Weights of a small image embedding model: batches of 128.
Rows from block 3 of a small image embedding model, named by matrix and row number. Rows with one number belong to one neuron. Each number is 128 + 32 x the weight over its row's rms, rounded and kept within 0 to 255. All counts start at 0. Numbers have three digits each.
After each neuron's rows are labels from the 100 images, of 14976, where the neuron reaches its largest size: "strongest on" is what is common among them. Only what is clearly more common there than usual is listed. The data: made-up waving flags. In brackets: how many of the 100, against the usual share in percent.
# u: gMLP up (value half) (model.blocks.3.mixer.u.weight, 768x384), inputs 231-307
# v: gMLP up (gate half) (model.blocks.3.mixer.v.weight, 768x384), inputs 231-307
# out: gMLP down (model.blocks.3.mixer.out.weight, 384x768, transposed), outputs 231-307

u.476:177094115085142132134111046117177113139174200123142129101178156155179085128119150124111172185147115115185086112170182132068099109148067134126110159120155122143198120121221046133150141190173084121121123133126095127137121071072094119
v.476:108073175148138166123139144080175149075098116067052134111120118088121094202150179170137126128181089140096096104130105155058161094113106118104102164126100147137155106183152152157157149118201170155141130102118124099116160113095108155
out.476:079129135140131189116106074138127065151066129148153112142123104092128144118092129073169086160091087126170095109086132104093121117172127129151168116123129124149158093172158237116098116170182134121122127146120143122121147149113108125
strongest on: white (67 vs 22.5)

u.460:073113072123217123125116120079079091099175142173098085111103127122198077114144140169148143127179133150112125133113119129156125105145119129125142160158170143149143104154182101154176133172190112085126140195076168087166102122127071172
v.460:130141026128128130079180115096134148147150145110097155100136129123148140116137167115148192142184117136119100137070131073105143149208133138172177041142142131113148117155157093135151147114182160104123114122145119078091123144125108120
out.460:178152070095105139131074000151168088123120112130077127159153157129141145156092125095181049088119099175170105109111102147088126149086153164167071081106099167126124174160174148168122137137131096194123117139137134169120104155097146111
strongest on: teal (59 vs 23.2)

u.725:129091164124118094096091087155163157180127135109070113121140075212141108128146147083128164196131096138180134122135192132123113087122087093166137198143125097128068141119149107138134147223112160126153119087069064143110130136144131170
v.725:169110146138121080145105092178132183181133133083100105125148068213136161143124125057134150207145082123172140111120197115109113092128102077158131193148116092103158140115150111147125162200097125122137132077086071141113136134102167107
out.725:129115135104087130136117150162145141104107136167123101124140163104114131095149120123157193096118102116153154099167105085121120144124119134137121121124120138148142127108157175116157101122096080132108140135138114104179125141122115110
strongest on: red (100 vs 22.7); two vertical bands (27 vs 6.5)

u.743:160101134135160170098103164060118145070136092123126079080069034176149143139143124165070114213102079138091081163162113116149097139199126128110090086137121092130086147157114155192111119137137155064142130153208159161077077165142085173
v.743:131116128134169181112124189102137134084101093135124058068036053157129136144164140135065095179113088162057168130154088100154098175183141114122122066183099101115115150178088193167110129120132112158148111171138165172078071162120101146
out.743:124140173161126129100160089178131111086148176149127180136147133109136128128138179162092096117104141126119095104182128111135107127160111120115118143106126146160127088100147180172095108131082096117131147128136148099089123116115132104
strongest on: orange (98 vs 22.7); corner square (32 vs 6.8)

u.315:203107118117155166184132134102174125117149138130144124080137099157132125165131101055121146188141093148153100141093143159111122142139142102120093154185117126114182053155203139139068130151186147102097145132122070141128121081128150106
v.315:099134155130116177158204099139132124107115146112128111129140161114125162192143148100083145115166133173118166116044120150066148083098100088111087219150096127130126168165105127112085137120140137110176121093096122114113159135163139162
out.315:115133117140161159131117090144150089079127133143159122120124161075087172141108121106126145107180074122128179114140111166132144175135134145132126082140162140185086070150212240123120116055061111109091171096113160134109122136120109128
strongest on: red (72 vs 22.7)

u.178:179077093099142117169105057113150144135155134150135079143134123141146126106107144131092147140123155121177127141166144171109160146136132117092091150151139162129193106147190058122104101128149130114120146145192088123166126091073078093
v.178:099117153135129160129092128049155128122149171109128088115131200138170093129119156157180161150148110093165106089140152158080164133091109092154089191088127144097135138121128115199129153172170150115154132149117159120127141052126075175
out.178:113128160115101132211166119090163137155156123123131143127138121134119090126104147122161082142121137105112096151112155124063182145097139182152116108199122075140104129116169203142126085092157148147135166131121130157125117162105123132
strongest on: teal (74 vs 23.2)

u.54:196155105091148141124166109104135118166214154163173117058158083186167163114123081058102130204133108125159125180102189093152080123179126135091127165194163110195171089125184111158106127145158087070095113152146114130136075122145126082
v.54:128110139126124159172134122100150151131127124091155109119137158125155117148128137138141193126126082138137107129119140182122124129110057094139058208123142086119111161141125127164063195173133147144149136111094166166114135080099105209
out.54:172144141106132143133080106095157144130141156116098148095147141036145114119136134135152109113106183114125154082148122097092141100145134120105083063131124128113159092176102179111115066123154099124117117176130144175126147116147110155
strongest on: teal (77 vs 23.2)

u.230:118145122126116126135118096141110099112132155084061124114185098244090128144115191065062167176102153127151144076114182098118087095224121129106127131139126110104156136139105106137168138141129119120162125102114105132132106167091124120
v.230:135149150090106151107095128181133135109112177115083113144174125229091133124125201081044130190093163124165145108106198109129127138199111134118144132121114140106131131105087148107160126130094113141140144116106075155131101171116129132
out.230:125142123127132137124128128169136134112143143168136117143108108145091178127116098064160126150127151109150130105101149140147174124157121092140111142113139173123128149103132162122129156095097123179091155146149161095096126138130176108
strongest on: brown (100 vs 22.9); corner square (44 vs 6.8)

u.23:094019157150111170117159106170155112140130084109196068153082146086131124125149151121108191095157129143121165070081094137133107105107151142115141195173108108125148115133161120140106110135113163173138102104059145122098154074126124142
v.23:103091180133155195141121096078163136096170163090124116135152148140211124139149152152140148148201139092144119097135157129099135117109126090105090228104116123096131129105205084160103150174171112120121134112127116077102169121143103132
out.23:110149126108116091139138135072173109137092112145081171153136090110134073132122107135107192105176113079170136163047142140066110138158148189186092148177125118111095165064087111188135097118173138130129149177120164066141101149105123139
strongest on: many stripes (31 vs 6.3)

u.84:117072136106123148085094119134180141120110148114101097085111105212087128159165194117084134170095110162118125147133146061134114122232085139136123124111124108150112113153105123153158137153127153105131082097144107165094104128141087174
v.84:089123174095113136105109149196158185078076168122065046152074116195107129130138178126088139160103140144137144118087171130129122107126091112164123186104079095112083157099088160098154140152069125125167143097103065147124141167149112149
out.84:107158106146138144124109113099137092124126153183126133104088112147103158128150121104121180175029155131130156130128135121184164101140103103110146110147123145112088184141133161107105119081139127139079150183168176068120117140121134105
strongest on: brown (92 vs 22.9); corner square (33 vs 6.8)

u.293:147102091111158139132125102096124126119171172159110140113150090158215077107093135156141180219177098122150099103146173124124117131140119107108097125140162139142206107144208091165141159204178101070118120167141148121166087078064094094
v.293:136128025123126143091179113109126145156154153115098150094133125121158138112124148119146188148195110141122111140083136062113130156218128127181179037139148125111151117151158095135152156125181141117121104127166125099103120120120118115
out.293:089105193065107128147129144223136068206125132134141149142127152119153165136128129089194112134103150171141158092178174109119078083142154120154121142146173097081135140144159144101165199109126105132127091102147150175157126107108131112
strongest on: blue (75 vs 22.3)

u.548:116105103109087127076111108087114131152163140094134132108160145154208170141151138086127162152174074120103090124097168132111128135147112143168143173180124098138073159132140118151137152168145169128175149080090158112070099094165160179
v.548:103124139103148152130156091117207083081162177142112127105133178119164098120157173171147121123153167118140154110090149124106122061079109113096079210128133125106167129146191091109153123143145116158164133121109125083150131111125094196
out.548:107094106100086087114132160094098061120148167112149135146136090079211106129104152091169073147117144112107135115123127131081158165121140150108162134190114129102155164163142120147093122115150163085178122082180133172075160170137168113
strongest on: black (47 vs 22.7)

u.383:176117086059156148081122070128149099130186180137186088093127130176154086103113129103101151207145099140154119133179178089103111135191128144136142126181123109123172088159207083157174140170153094101118096149137090120117092054100069079
v.383:146119166138116156178174108129137095097122132098155136121151163103117156171140133075098163111189126161134161080060122158072131077084105103108070206164131105135153131174128129128091152109155092132145134089081130117145152134155152103
out.383:140168142142125103147109147107152133081102112070126100153122098071136133172125085110121094147208115153137159123119107154084167084157141166128051106118147162097134046120108150169167068167132109078103132113098118188103122139144143122
strongest on: green (85 vs 22.5)

u.380:168125114075107140126133094088129133129182181122103122093174111215241123136111112082087121230211112103127134096146235141081091157188110121123132147175103106136128164128179103195118154190186153111137144136151131156086071097073107122
v.380:113061129139156147168153108130139131099112138137138139116157130095101147171118152124099156110166111198111141104059102152106134105085111104092070225180140121112135123219128119126100154114169085110121139149108134123124140122105105123
out.380:133127191108107129139145074175147142131138133142142132123092144046188107135142112169128031104122157115134099129114193108099130106171123114149087126106109129136133154122158232141128168120169184131128116144119123143105124093116113170
strongest on: brown (47 vs 22.9)

u.384:177158083082144137142134105107107097145181151158103159090165069197217145134103082072113128224205068122128107157147187151146095137167166110101101120168144113163153093136212111171119159168186111090077140170165139137129043117124156084
v.384:084082129122122176137127085130150098128139154126118156103188176117140140183162162129104145100175132137121127085102152168090098092098102101144076198130139075128155123168135109128087138135137130173162135115137127144131122115102116145
out.384:171152180086104143163130120132132105140169133129154136115122173042136113111141150113068097067124155126143101093136128135096119138201116132134121151146165117061113139091100205107135133121120098124144096115107133150093147114148109165
strongest on: white (57 vs 22.5)

u.87:172074094078124158144124118095143146127167122125116102049111079187147133157096084082086148203160038158070115131127164136098081103164110144105128152184139061179135143170149125209111194185144137117107126128136187164124057123101146097
v.87:142096166136137140161184150101135110104136130113165148094102152093131117150154143128136126116149116123112148105134093160084142113048142091101059246108109116072113132140103156171070125104164134136118103110116143126112129116133121126
out.87:160095160145114149129151102114126086133072148132111114114171088112133222152135117042125171131139137110140097116104098158128134187129109158123111129146141126098172080156172229159154096116056146070124143128157087141134152132142161135
strongest on: orange (64 vs 22.7)

u.474:206140134177156039137122155097138142147114086133173085156085033103145118092147087161144144146121127134153142122164076083157175122132147128125126103138173163110173066130193140132118109118102129102090092148089113110149131140111106089
v.474:058149159122084166140148111102128107101151174093117189156196244118160141194139161085105109095159138090109141110078180141077138144127096116137085186105086131153109132115066125141168136129119119169182143101141150115100178105159139168
out.474:131124159120136131086152087134097135109126131110093118112142087146142159131116215158113118125068108137168142115138180120102141146094087100112144085110103123141156126127142144112096083101123100126137185114120111147061090106151091156
strongest on: black (85 vs 22.7); blue (80 vs 22.3)

u.751:130129144070107141067186096144145124118164140108149067110126147154132094170189165122090117160113137137101141107099167115103116112146128142157124160184097092111090118140160123121167145129125169197181144100136123134075087107164080194
v.751:105126141078190164163139117118162126086133182100119157086138156133112101161151175141093139135123139164094148113069136157098110116106076126117069206148112103118163114186111134126112144111160152142128137138104146149149103109126133169
out.751:164123147107160102141108139076130129161123161125101118117122113119169134108149128043135062174165154162166138133127078104077118097143106109102080109120120088164091152095061174142177155118190139143147089124097170123067149093126121124
strongest on: green (52 vs 22.5)

u.116:089160134105107133140113113139108085103138164099045124103159086230075113134123214072059131171081167143118133093133162111120086096182126141096122125115118104117151147148097110127184128111130121134162132115116139117105090186075097116
v.116:116156146077108132094087133176145102119133198141088120128175131223083110108130215088047132173085186130132137115132191096136107139184103161098141114114122145121133119123082146105157115109116111148142127130081121133121081173102108124
out.116:120154114128154139108145136174156151107152138159141112140115122138092167121113089082160129131140165114145126086111139143140168092139112089124121153130148169110138136099114126119137163106094134193101154136142160100073106147140183102
strongest on: brown (100 vs 22.9); corner square (41 vs 6.8)

u.85:137095143095102109116172026141111154147162188079064105124175110175146155172129156104114135192182138138126161083039194132068129100170125114158135119131081108147138167147205045131123161132156141147174167074154117077095128125134109119
v.85:086081032112159137117161108154158113121126145134073177088177113164137104110157168149105166154159124169114125153043143097143084149145138115126123133164122074129134089188102136145118115140147129108114108173104158163125070111065100119
out.85:117108070118172105114135088094113105127129161124121126121158087089119110103129102110048158102155096108139129152139108144094156149220159150172125135108154134108131129161187208085125091163190118088113123191108128120147092100101102165
strongest on: black (59 vs 22.7); white (50 vs 22.5)

u.70:115163128057142159121133063126137116155204149126102066076128131186142145153149113082073106180120146170102163148138179115119081070187092139122127147166127100119138129145220080107150146122170120131157134116124140095120075162173119145
v.70:180085156148146142188156102108164120080114123115171141127141138099157143165125124136125138127201113128139105131099109172082153124115142067103031203148138132131194068152153119150064140131163109111108139129133127124116162099135167108
out.70:179129098141077157129154112102111132142085110087060133155143076096094119107135085108054079141112123146182103141142120115058151070189130156142143145129136102091191155127097176135150103108104139097084140105108070152071123113140109175
strongest on: green (49 vs 22.5)

u.324:159145074088142142153193104110116125156164191189127186108191100172216146109077099099106144189207088129138116146122189120160098112163112112115108157152168153126155097118195079151126136175153098091102137149156149127172084155113155124
v.324:150121199125116090086138150100205159107141122102120105101119104192122166145159169081112129179113104094138117147064165117082123114114061123113109151125096089152135145130131158168154131162109155162161117081107082157057108123161097165
out.324:179119099162153154093177100117105094112110105129061148143145120105099153177144123120087097140199094095107073121145160128136157183158097169138185132115160118146082119162145155132142143160130122151088113127160051104153126087107150153
strongest on: red (62 vs 22.7)

u.697:111137057103107105177136081112054130140191161085092111083150115167133168144075122107086149162140107168085157096127177128130063077181114134110153145127117103153172190148164071140145207138167058078162170089120179089138095147128148089
v.697:195132154130151126139153134117176155142159141117146120133173128189175156143119104077102191198154109105151095141090196138087155142131112074105078160115120098162146101115172138169068139146119142101099132114105081156107120131141119101
out.697:076088130110174134116164138128138087113137135162132148101168133048128089124126112112132061072078155102154139125149104146098149119205124175122142089135096127166095150192135166156103136083173136159120144163120124111138110122113114223
strongest on: many stripes (39 vs 6.3)

u.465:156121135069152121114126103165193116112146216141168098126113155116131082122135149102152121144125156168147142115139143129077140130114111147135109235174119127093120090163152109091173116103131134117125128146102078111123102072108057098
v.465:147071124075134151185179107164137095145139142142191081091108124109108102126127144084112163122112125160130116128083109117123089149107095139088069187160135124138097129168099102135089135133126063063084104127084156103150133104060098176
out.465:117120122195143134116156150122142141158108142119150143135122137121112158157089103068145098128115110116140098143077117145110148192115148190138136056154086202174098080090150195101173085095083086166164129131151144166086127150112100124
strongest on: green (70 vs 22.5)

u.559:163182134036147140200174080109149099132216170139212127118155177127153068119131112102150118136106153112143134152150163134096107119106151153113112190215131127124137101117166092113145108114145199109133111127146115117177096080105125140
v.559:146159150046075068158124089124125106143190168095158157111147186124153162134125102056155098139110173099125162119144176147087110114097114138126130214192085114131115153119144124114161119120149143153190147074113116121143112068121177119
out.559:145082121136114105147128113206132094150144158133108104167106131101086166169121099063058144122181134135059111096123105115150185171099157146139154122100125105124116165147130189128142152118126114182123124096117140115133127082097160090
strongest on: green (100 vs 22.5); corner square (29 vs 6.8)

u.658:201159117105124098158130110093127104168190133126155122115162140179161150127088105026090081190152119098163130165165187165130123138174154128106120140160160152158173090114164109122121110105148131098082184124173119120148104146111177090
v.658:088093145047132132104081113113131104101148197158122142157115132188176066087141192174156137212085185100136077126139187147122122150112114130147113138100107115091088095096123112127146114195115177137161145162100120150150079035088072156
out.658:145105088123170098082093111112067128174096116087169136181121111095081146142118133080165188093124120134113141066116123111144094118136131107119135176164134145133108070135129114133101156122101133159117128124143091166169133172187129119
strongest on: many stripes (45 vs 6.3)

u.201:128181056078132184113130098141073169168199173159110136100147098170178152147139107109120144168161092174118118157131191131156080089166129136117129143174115128187112142132199115109130167138164093118133144159136161110122072140171170127
v.201:187108139123116125164169185096150115102125138089155147070099101117138110115105135123142135182137104130154135134164091164090113156114150095109077168124129079127164084159133166158084147115150166096068137128156090138123098072129127082
out.201:131106030150138140082219108116090080118105165150084085155138121039107120110125108146101107107113202146161115092140074118121160139121129123117118146131139154126098117130123147141113108071131125114052181160100161087132155187135103093
strongest on: blue (61 vs 22.3)

u.320:158140103093121104107110110124142142154161149117091160069210085216166162181109121063078167205136116115125112136055208092116058150188120148124148136203094051095132136138138132154152190178128125110158125097140128178116059111118143120
v.320:099087137095149135178161117121143110108115154102111140093137144128121092159132169157107156124133113137086105103099135150094122103088074125102054225134126108107146113171118131129107164133149127122132119121120143145134119110094097126
out.320:122124186113051129169123146162086115140093116049133120124148039063109136143171136175132075116142158118147131092066079159050156088181150143142082170104079081121131088136062133159116136170028152146131135098090102127101140108168107109
strongest on: brown (53 vs 22.9)

u.307:103112107104156129109155066111133126132182161159076150048174145144155140164132146076110154150198085179123145125078156110106089117173091126137129124200136079125112142203197104159163187168211123127130136136108151108135094096098123135
v.307:126150017129145123087180113109123143174142145123109145097138135123160150107144151113151199145173111151127107144091132077124117151210116125183176048154132116121137126155154106128141159123179152135115115128146121086093115130099110153
out.307:087128072145175124150098126139149136153130119208132090093122137131157135125112134135153108124255125131168149099086139156163113118230145142128075073123165097142145155131084110156188135119091123082156150166138121090088095179130153138
strongest on: blue (77 vs 22.3)

u.670:073116126154116110105168061124089155145154158093073117133175132170190120175127157144097170148219105123113140089078170124103109077188119113162124136139088108117093181139171069170148179190132167149234158088085140114138125127140133172
v.670:101072101098122160123169155098124073121174179138081169116142125163194120131137132128132114180245105118116110126082169162136120106085191066083078127123134132100153108137159109170098133148155124118100135148135130123162096140072160080
out.670:135118155110169153127159073147150135142176083108103146084114152079112084114133086223218185100187192135125164148058107165104116157028117203133085142099144143065095095108103165143163101083094136127088138119124069080118121173125114138
strongest on: white (54 vs 22.5); red (48 vs 22.7)

u.431:169170120129112104133134076093112130143166126087132127103183113166189157209113097073091137199209092137123128113129181113096097139177106101139128148223093079145146155162224106191118177144174142105156156094118143115103083100158142135
v.431:106116156139134198160210071073132113137162125112147105110158173099147134176137138134115168094168117140118144133097129143098136064103099090109056223138159123158139129153156072181104141131184116129124090113140165104132155128142123121
out.431:117120209068129131128144130129147103206100125050176121135135174000165105128126096151129087128151169139124146140120183116046125065192121132136133132086137122122127072149119125126129159126098124127188120129183101110146110156129138142
strongest on: yellow (55 vs 22.2); blue (55 vs 22.3); many stripes (28 vs 6.3)

u.74:160137097106146138119145071121122125134162154122122149095174109154199132196114104107087144178221068164124120132157170126102093118181124117107116125206135094140144116177201099155150167169194120107120157140113135135114089106129146123
v.74:146116151159118177185198092112114110108145122100132105123162135135128182191107113087099190146189107124145112129037147160096154123121118081112078224131127127186206134149161101163062157120162112110118138086136129118112157146133157119
out.74:083118167130172141147094111133105099178139135121090132126148128073146103150090107087110073107144131137119095100107152116139115070236149148122146113086127128151167110141121159141124114175093114118174144126130118128131113169128167146
strongest on: blue (46 vs 22.3)

u.59:117080134127157194100071153053094166080134104146114105145099066157226127138125129169126165188116090091119085086150131096124146114182101100134100145157161132081112179117130134186163161199131133096160160172172149139128135115135096159
v.59:140082149146124156172111213092119176040103102129120091117055103128192138126102125128082103158132091111070144142213096137103140200169133092117103109141066128124101143127067219182116129132112120134138129144159118176090115100126092109
out.59:125129167177126127136139087156120116128179164119086144138116143107140155150137178186159095147049121144083102095157132084140144145144125127116143135109147162142050116085149152170122145167063138042136157131194140145180107142132131116
strongest on: orange (74 vs 22.7); plain field (37 vs 6.6)

u.502:146096107116143132106155065133135132137132140141125122087162095135166116186142157096095157172222085188111104133103142123112087160178132097136130117215110067114134125199177104156144153146175154124149137144128134152105086117129118161
v.502:118095146155117182146148078100102072129162144109115125135177175118135136176160158117117170109184114117146155099097130128112123074101103086128072230130152112169147148159149076165136148149144073122153116096080159111132142128152134137
out.502:157091163093141154120080117147148122113112124142080102143129099073112088125101109100117030115141138135132071097114121136118083120255128163137116119088150116127154144106123168163103096153084141120173138119164099102096143150124163154
strongest on: blue (51 vs 22.3)

u.163:057137114110138101109086113095054167115151176099057128112130130167168107131115121165130123157118132120100119122145173157139100094105068132146131161089138114115107199121128107135162186181149143136181171125103165108174120115131104193
v.163:057090126156122106126117153105118147096099163119055098098079147137174119128138156187126147112155125114086128107080140071095113131134105096173136148075108101119103195119082142161181172164135149175165098126077173125127149130080094165
out.163:138127134126107169108169182123178147121152157149199166124098202139157139150095131057179094102126060129135116170105122098111098126153119112106158162091090108151140085123137120131173034112085188092139183108112112110067095182139124080
strongest on: many stripes (46 vs 6.3); orange (46 vs 22.7)

u.157:104118099114143109128153083103104139099155198121103113079141113159210161201131169145085138184206122157071129102082169116093090133196119087099131143167080093118118161172164123148161191159170110159175149116098140113119095092123111175
v.157:133127141118145129151152105159158140102123165120159137131176154109130161151150146091105150133164141168155156122058133137090152105102121085081056237174088103128181098142122145082083129131128113149149108118064108138126155099154132144
out.157:032089157157151115122120061094108098150169115131165118152108127098135095136109090108183097134202170124160156110074193134119114089154160100117121106093136181166091170135096149127126087080106114082176099136143132111048099151160102139
strongest on: blue (56 vs 22.3)

u.165:125146092098153092163189078131076088164190159147129117083166074182128187144113122097068175185122104160100138113086177091137072062185140139133122129174147137175146145138193059146131158133169095069133125127143170100144081171132150100
v.165:147079155151119162113160121099183193117137120127142111152119184105138162181175164107086150107159125120127088164090132179092186129140082070116061197100104168158095133133150138128053108122147122152155143108139122124103172093161105174
out.165:075071110142120096093134096145120121091156157091155143120137201046122119138127140123098121114139164127158131115178131141069182118167129146133132117151070173122127108145194212098092133079188121102083154165110123127203140111136108170
strongest on: black (55 vs 22.7)

u.278:131102107093182145160124119123120092088147186177141156140133133125175106105144120141127145155161143124144124123130123144166152128121149086085099159151150193130192081138124110092140094144177098064104122198144105109179142112057141105
v.278:201101084164166111125255114104150114148132149116154131086153091135139158146120100155114175165200097175144136090116140122105124121178142122125081116142130148120209093183164116132085169128213097077089113116143116084144127127115136079
out.278:108104106060106121144132162130106151131056140160146127130078116197153009107125107156099068155102143064127129122134102096104102183235123126108129151142115119164136179090123101137130090100095163164110149148129150183127179073103154086
strongest on: white (61 vs 22.5); blue (46 vs 22.3)

u.298:181118115131159143134117098058124102105188094088180033128053085132148082132164104098109129141122147106145107145144106060136139109151122122096146149171159148131131123141230083117164099126184135072133091108113081071146146162154130164
v.298:143083135115137112163082059123100092104153104111133021135059118125122099143142137143099101103106153126147132104162110117141131074157147129086097153156149129097202125136232062094151116119171170168143130094110082094137163168116160122
out.298:119102123103100093099125157186136139102073123136098075127092117124144075097116106105124109145090161146104141129092103106148106139103108111124137161117107167151157145156070110125094141116154164123076107121164160087145127147109148111
strongest on: teal (100 vs 23.2); corner square (57 vs 6.8)

u.342:168164103113141161133167085114125140175169154147107134080180075176178149176104098083101154197188066157136118146127178144134094114188116114121112133183152112158175103153192099164102181155191105091102152142149130144112073122131169095
v.342:065095157134102177170191099145106104101133143103113134142170163114135162177105178105134168111151113146136153102042122172088152107105107106111082234148131095157130143142115108143109166146115070145147154099129168136109148117129152162
out.342:161142166095139106130092127162134117150181134121151136124135179057090089138102159163037086146159172164130153090162146135104129141198134112118090093121153111089109101122090201091114143060110102146117102202186111150117133125119100178
strongest on: red (51 vs 22.7); white (48 vs 22.5); many stripes (26 vs 6.3)

u.399:157110080064127149100118099114105126151174178125121138070141088178176103121118122118092158210139091159135114114166196127116076128152122147110127119138152081128140132159188099154117183188191094082131127170109139139124060080056096087
v.399:121088119109161116150126083094135110136130163112122177100170115118153113181158143147112151138128122119105108111127140127128133092082121138110071206131124125150140102167168082138101139155182064114127114130129161143150102101079130147
out.399:129131127094135113122135068158141134097127111143148146121144163099155169132105068111137120130163110107159122124152158145111128136133137173124138120173112089148160064147140169166174125107146144127095125140147121183052133100135111154
strongest on: yellow (55 vs 22.2); blue (46 vs 22.3)

u.472:111161117107128089140131081142109096161134187096079134114184109229102126146115168094051162160099144136150160092145192067127080132226116149133136119116125101126186124135102103133168120146123149099157119111102101146159095151093126138
v.472:098149183074104087096118111192151108115105199109104109140154153215076105122131199117037118163087177131146159102081191106127114132158115151159142152105088089108116136105085136087157103106079156149160131115087090160144099179110118140
out.472:132140128126144159159120149171129111114175145126120135102094121175121165125160108140156148158062170148154120062092115188170165068134117099122115130125146184097122160101175119118149161100057136159101152155116151107125135141125176093
strongest on: brown (99 vs 22.9); corner square (42 vs 6.8)

u.154:111128108102146159135162086130113132109150162106121086057131121148163118196116118126063138159175086217109126106112154117089087119167130123103094165171105076111124144202180099148148202164192134128121134135119145119133103108095119125
v.154:174093124111121162127107109139133132090150169138109115074144061153152102123137137079151149202147116149153106119118143113105103120102145111104101194177113083157197118151186117135115139184208121139135126144105098145085084067086114096
out.154:066081133134208149124105103138102096128103128137139144178140189114076214136125049086205061114202111138100103081099126121131150104149165127089146070148140134133127153149209162121139098108110145117134137144098128122060149193139124115
strongest on: teal (52 vs 23.2)

u.283:148163119117125092163114092123118131112150153092131119101161118151183137190076091080111119180202109144129108113146175132075096159160091104114102157214089087142179142173199116155141177143155146092161148097130126121122098082130135130
v.283:149172098132128111159173095166126144168149145096093160099187078142167143099105152052153156155185124132185167119062166127107109094079096131122103180180105073154119199138137115125117173172135120133146143126102130124125079084105141115
out.283:112133181089141138129156204119123089163112142084161102147098171059148155124101097125154073114201229148092139124106177102048096079132109177105112161105160149110121095117124116136122152135096126141146117162153085098107140165105115112
strongest on: red (51 vs 22.7)

u.413:135130159140088142121118130192103164168101115155085160147159086167128148127124138077154149148112083113181152094140150141148138107089102127139142169143138087142122150095143133126125171228088091182169151090115070159099140126143154120
v.413:149064153130141152113140195090152154074113085111174059091036096107141084152099099190115108135111067149047093157183088153100138183149090147160149119115083117174097129139109188190113149132124124140117126134169167157106095078135071161
out.413:175111153144133085109113120024124169093127100113159133167170097098100084122112113181134159144164089131125099132162125117084127144126139111144153083050169149171155166170093087105144177134175090163098169171133145136050097114124106175
strongest on: red (95 vs 22.7); pink (58 vs 22.1)

u.214:136134093145112088109131028161132165179110140131110170169204084110153115111125102156133177136140165152163111093121148102098140127133090124193146057112163142122130137116211029086118115159097110100159133120101104127154146127152111132
v.214:130141111099117126146098050198124137189138161147118196164208106130144105096127107181187124137108168109135126098139184100155110103063132144143103075096159104115160119088191026073117111180064129170154114148104088136150102134114130108
out.214:177134165106099147118148147171157118105150139109087161119099096090187131132163136146174116143060137144121094167146157121141144120071149116115164165085170157113063112168146142108136118131138119138130118127172189177164127142169112102
strongest on: blue (100 vs 22.3); corner square (47 vs 6.8); two vertical bands (31 vs 6.5)

u.701:131094118114148143137145084159154140120118139110102109079131068120157130184111123144107118161211092180082129076122135130074095151149103137119119136194088085093148147198183115162165189154179132129154149101170154145094081084088113133
v.701:159132150137089133150209112149154141181140118123129164131174093154139186104122129051160192164160105134185173106062132127093122117067144097113109189159155067131145096141158121134079129162109128143142087099092102123137128134097156077
out.701:059146186124148135126107127092137092134046134120181127153118144095119101151127085121142116125181191102107122099058151114104110050221163155121090163092148110128085154114146165125106105116104127151151101101152121057151130161142142147
strongest on: red (97 vs 22.7); two vertical bands (27 vs 6.5)

u.469:122082142107128134093114162101156121095144147141151152149122179109183111125101189130134094128127155055112114124132139170096159174114118143132143106083101158079159123101098153162157123126121118164099169157164182119136143084055084073
v.469:159190153133103124139115161142106167123129103079141067129120092201110177169107087063069104174073107137143121166149162169118098120157100143114119159146102093185148172104109171127100134151074157086160165079163117162102105171161132127
out.469:059083157121118123154121141133094116107126117080126137119115157094179154139122071216182157148143140121130123083068200123132116114145128104133138129136175115121161081176096078152103131139064113089128130065110140144136089158134126137
strongest on: orange (56 vs 22.7); red (49 vs 22.7); plain field (38 vs 6.6)